From a checkpoint of a small multi-label image tagger.
Model: 6.59M parameters, 48-pixel images, arch vit, norm layernorm, activation quick_gelu, patch size [4, 4], layers 10, width 256.
Rows from block 4 of a small multi-label image tagger, named by matrix and row number. Rows with one number belong to one neuron. Each number is 500 + 40 x the weight over its row's rms, rounded and kept within 0 to 999. All counts start at 0. Numbers have three digits each.
After each neuron's rows are labels from the 100 images, of 14976, where the neuron reaches its highest value: "lies over" is the class under the peak; "strongest on" is what is common among them. Only what is clearly more common there than usual is listed. The data: rendered solids tumbling over patterned floors.
# fc1: MLP up (model.blocks.4.mlp.fc1.weight, 768x256), inputs 86-171
# fc2: MLP down (model.blocks.4.mlp.fc2.weight, 256x768, transposed), outputs 86-171

fc1.161:505553476509488502585492517577560535470507470504501501481473495493492607557431433511535513456476501574527446500476493473425500487527561480513535499537511523591422487532588456471495501500497558496500494496498542490439472500422419498557611486494539461521547474
fc2.161:500426520500559523491501557498634501502507494485607526500513477502499490469489500497465494504485499495491453499493597520514504495501530501501500496532522500506500548281497500484455496475486668508499419571513498493495559497477497319535526467500420562501542481
lies over: twisted bar
strongest on: twisted bar; largest object: twisted bar; bowl

fc1.246:482503492478493432479473552555473503415497442468495486629540523579457561448467512381565492561501503492556497557536481502499475502563457506459529485500517561504568499431515469538510476609528488474484401481498529480527481500531481529507512497503545509500498488
fc2.246:537507494531498568545497506495504515526498503548501500522500406522411467506514544444487467470375428497526496488474369409579488411547355452492510531521498491600546511523537508491512511470506526506446484501458502487502538458388504497494498613500433498538488497
lies over: dome
strongest on: dome; bowl; largest object: dome

fc1.195:524532558490480532497505519524548616560504511474501436514578475506564503498493458492512473519460482431488513570530532549501576524522409489451519500628538534473498516493482474495501552523453578483557429460437478488437488507503528466501480454504483495565424490
fc2.195:498528514509535501508495490501558436499498490497522571486581499506451530474508500509392460548501498499477479455498553507501499504477500498501495500489543503512414491363516490501529500461500578496540500541493533500435504533546503455497571505499524508591499542
lies over: twisted bar
strongest on: twisted bar; largest object: twisted bar

fc1.202:449500470493416519505535533512491462485512444506494535512491512515424490440544501495467501671498600465478504402500481515548525534476517440517499497488504557492624475387508500538498490519491500530547435501573499496415509439548495499485528479515508510491490499
fc2.202:501577502508505504494509495528526598496516483492500650518443448499500539504479499522483499434490533491511504500498491494377447500528501500520481467487507466499438502506518428498506523502500605499542498504421491497492514486507495506467464387496535502496495502
lies over: hexagonal prism
strongest on: blue object; its colour: blue; hexagonal prism; disc

fc1.252:536520562521508502530501470511559506500509438518461545562461506487572449434483397484500493512471513488495491501473487511507468503517500495484538456463500532516552462542549506506553496519502565511494482486518437517553510473495582525479521409491472506462496472
fc2.252:536471470496495491457489509577500441477452472505498497500501512511525545543502504430500498496500511504447609498511503470518500563619470407499514497529516522514457493461516477496453507584506471494505514564519499447494424497556373483515500463494508501480496493
lies over: torus
strongest on: torus

fc1.482:564500535500507493482499511551521552557572426464492490499460515488505500500499493495504500551467519526572524445483540535486529475501494489492502504664506502500493454328535505499467479481518502483525487516500468476550469540493501556534494530507544462601463529
fc2.482:570501463498505599574500491537488500517504560474528519453592483463496511467503511493469488577475500509501470490404538453514499511490491500545491498497536547522494560548497596504500519472459499493507517492466507450485487492544377390463544466497521604548500504
lies over: twisted bar
strongest on: twisted bar; largest object: twisted bar

fc1.76:497508518494489579497439506500496539552509534526510549492485466526501599530461501499539518537497484479480579518559499514521417497539442510481506470502491568457526562543538455482489447498540541450400530503548496485518490433525550355590616497497502513632500457
fc2.76:503496499498516446483504539463549416480505447477495507476505484451482440453498436408498467499515468486511388479446481501563496507524608501520372500464502484500506496480499495478483511562471489506604536505467512528546520557507454539377399504470520509478486528
lies over: torus
strongest on: torus; largest object: torus

fc1.234:491473485572496537499492554539473477497433521485499506481471469535595504559517456336490474497497536521504466542553545510516498479466491480494490509503485512506501474553560519468477473465548525478481440542523545463502470480502500469552521497517489452428501482
fc2.234:520511479500460481501497505428463524501576452500511500491502451468500397511599509509501564510637501510504435500507499498673498489498505498437461500486520475477503514486505496536454508506500501491494588457480475532469471615499466499508511542537503512497500558
lies over: capsule
strongest on: capsule; largest object: capsule

fc1.694:535504580555511484472523459461500453527501483529498520485401449424500488569527518502488461452571487495440519510481485451522497471495500507493519411547505564515471470520471500496472499524474605526506498491584470469503460499435575435504586482481502498499484516
fc2.694:500493499552488451500492490487522475499450471499500447531492599493500492485406457476504553475551508514487537496481467454475513462534502566492532520462501502528499525417500590491469509517489500487503420524487558500423499497494568507512567480474503499499498503
lies over: dome; bowl
strongest on: dome; bowl; largest object: dome

fc1.695:632545564512491403448489522491513493439494554499532481491520467454461503473503548497451597548528512437501498489508441462455492485524506511494483495402538550541452578472513497510520456494385651509491521501574488554494431499485510498485485576428519517500498492
fc2.695:377524514469502510529501501492495531497494485492535467556500527564515537525497481507486501500501505506505505550478497483523499468500519509490447485573501486530490497497519541498512520489538424499515499514545451504470594570501435473476497530562505462527486489
lies over: hexagonal prism
strongest on: hexagonal prism; largest object: hexagonal prism; dodecahedron; cube

fc1.278:477510466433515525500500500540500511498461518536528501468542486531594504526564540468469506501530496516472498510520520493470435504448502327527508473505510545484514495528509495489499508499582471512400483472485504491495506469467496576562506476499477497511515491
fc2.278:471502500499508481571503468500519522513454533528504459500501542487520485441474556555483496492498411505504494499463483555503490494494568543398500476511499488530499508507464549553500479453493501509481500500520470494524493461501455478494499521437429493530511499
lies over: capsule
strongest on: capsule; largest object: capsule

fc1.208:514489441470500540457507483504486534556535533500511502455510456477510512555452532500586494425460499530465499496453466500510472509532507426498494437525486525359385471419576517508466475450502414436424545467497494502523475462460498527475627514514533519520508443
fc2.208:484504491461488486498513500398514525508510495479502488504462494604573520486499408510371439474523491500497565546526590500501476520497503525509508475439531236503572498499498524501490516523515574529499354498451484540487494515525498463499503503489546506478456527
lies over: twisted bar
strongest on: twisted bar; largest object: twisted bar

fc1.609:479500531520494503496499496501447601528490504496490502443558505505487531508505491498500567528495575518503559500444540442465447496498421486581505546543473505410450471523520504481503450501502531525531514519523510464539440527505511492501511497532490516573534515
fc2.609:484500500496505502428501477478527522505589455470501507516412498445494500489471430444493501521537485455499624466536506501510496519498501518474500499519496412539453671494494503501485426443536509495557502501565487558498542461516504481492440468463561433494524518
lies over: torus; egg
strongest on: torus; egg; largest object: torus; largest object: egg

fc1.232:532519503498495557510512507505536590499536572452498503511538497480541584564458460427502421488453476523515487497528498553421534500430519499423537493583524505439460467503595542499483457493501497483500386509508534497467478489488500426552517480530654508562496498
fc2.232:475507500490501400519507462464514476502495570502536521518508507517576442556511499511434493509501479477522435549492506492505497527499489525484443472495510427506506500457504503500490501491494603429496496498326497504484524511513498373500527534489452483509516505
lies over: twisted bar
strongest on: twisted bar; largest object: twisted bar

fc1.109:453518547505498460573506585478491534514577498525388456354505474442529570529489495441517510507544576552510519488528570436499510535477497453505501456432444558481499491481440472435553576514525515551506515472498467496474436502519518474503518476492485469607575468
fc2.109:522500497523499635414467467499503403411520481497563527536446498500501363500523473488499504454500486445537514521588475573545499458506495490505423503600502499597518515506549500476500486500488472517500497500497465546471578499433567519497499489501504492488492520
lies over: torus
strongest on: torus; largest object: torus; disc

fc1.417:517501479521511536516503573538405529427498487499498504452547488489502512525493500468493535531564549480413505496461529483517465427497455524498457453498483533491475506553487435494485496437515492468476487487528398395508464502469583495520512446488514506570507521
fc2.417:489486505496516441509505543468487482600552494562512543491432479505491501447617501501489478487484485501527502508513545578495590505511484491490501533476442503500526501473501494512509453550498493500499548489460521490492502492565389510472446522514423554448499519
lies over: capsule; torus
strongest on: capsule; torus; largest object: torus

fc1.184:478524485478539493475535487569475527452494559493500436479406456421398514480489607457517473495568548510544501542457512434512498564527532498531505461490497528423532532486476451487532502469441479517487509499551412420475406497524513514489354471516438481509493490
fc2.184:501529540512523423489505506524495503507500510513509517432501520540485496493434542503492512487476531492500458484505463499489547501501523517519493503550508511503506517499611499494500502518480492512481498506389536495421588502499474501500497596486533493461522500
lies over: hexagonal prism
strongest on: hexagonal prism; largest object: hexagonal prism

fc1.653:475503524500460499515506507519439498533473508492454455508515553533502512462540473460569537522485492435492494485597484501597499505489566505452509536456533558513550506523521566452472498443497474454481552561456528433529504501494484499494496479433482541530506508
fc2.653:506528511527537494497500501497498486498479532485499474507484511484483495524475475442505536496497500567454525490500473491495584540523542499535505505500510499534409557494502500517500495483502507461491500521497490481497505515431538551539637512606404435504503502
lies over: torus
strongest on: white object; its colour: white; torus

fc1.703:586505481528497438477492472448428468592547489464507502492502472471549486527458511396523483513508514479502443473502451498504474495522457495520504484497465586500561588468479521595497474500482427499493505539503503364444491484414494475472510491495534460559507500
fc2.703:498512447506551435500501566498465501520500493535494504495499509506503505507495506568501504498472499506498537506483498471450497541513499497502496537497492557476502448611447500499359584499477499452497493500397554503318553522644394527480351374485553520490496519
lies over: dome; disc
strongest on: dome; largest object: dome; disc

fc1.546:585493497510484462489515495502497386419573464530517524521513500420458498526518570498444509497481497486521514567471518502497430490522408552559481517496514530511499497517432517524548495459505484491499520501494540446495502508413563504602562468457559487482450527
fc2.546:451526499402542501447522480494564501503512595467515536441451500535502488456501480499479505501493524490563484501473507497488520501505564501485500541617476493553500498532525508491488419463502499541500653487469582500493532478488468507532518468506496508511485495
lies over: torus
strongest on: torus; largest object: torus

fc1.508:503522501492486548549491583516616445498500482511599586447560384473456478497521483500465502562519500476418455533498472431449473495575461456501500455557487526374497526514570513473485484524489468497432476489478504518530511554497541472549480503501604459398404506
fc2.508:542504514526525424447508478471512484513500478526502453514504489490492530457470516500496594508516455514508511539504733497526547491482498554517508479493460500608491497388493477551499450501467496461534487508428507605497516465470551492499522504503505474500499461
lies over: capsule
strongest on: capsule

fc1.451:508515490510542562472500540497484499458523405459524500556508457505534542500460543501570606515496448525441486545506500386467477410495498505617504496518485562494491468555504482519453554480472527494476470498521497500686594496500498497576540474509527480498441519
fc2.451:486470457492486438514489500483500469493469576507564605495501496463516505500502502484473498523543497454496513516522515502536552515500501503462503521503484487487502598451464475494484506468545494505434428487494498476565506410495525456481415432535447512430507495
lies over: capsule
strongest on: capsule; disc

fc1.758:426528531517502507564538563530535517503496485545361525509475464537564562485392524459512528447469493505534455476476492521494492483513494515489525515563521515484502428504541493532498523516516497468513461480434543505519442489500459474512555470497569503447501509
fc2.758:520367511482457606513499425505527531508512520506510434513514486486462497501514500498439515518481515450590444483516501529456499499623461454520497501530503521535515529441511486502526484498497538411482563528437500517389562521497488500500497543592498502603495480
lies over: twisted bar
strongest on: twisted bar; largest object: twisted bar

fc1.638:548438512491532510501522438513510513506480495498539429487511523516526465502591503484524501451497579508497538400553537508472478507476483419504498489442460527469512565486504505448499456460542501489537500502473501516526499451496497571469501441450500501459485564
fc2.638:509463484535471607399470545511508499495499475503384506490532500501492500454500527499480547516501496501504507534491498503495478492499450591500473489565541615501506460402495497491493499470582526518446507505523508509475498467443512503491495475506500491541535499
lies over: torus
strongest on: torus; largest object: torus; jack

fc1.75:431616435576516485586515492517500509503509492541461516493498503507488536488381487427503580439508502534474483486533426486476504506510503499491485449526506529479454434600481513457464492506493476452482503543544506501512490524552465530517487519488570508502513493
fc2.75:504484477497521512461461510542563502526499466542594510558560492466447547514521396528529502519453494506503507528487438487432555503463497503515425504465528518500505538401517500481520513496466500509485519478428620486500503503500429415497452501500466591510498508
lies over: twisted bar
strongest on: twisted bar; chain link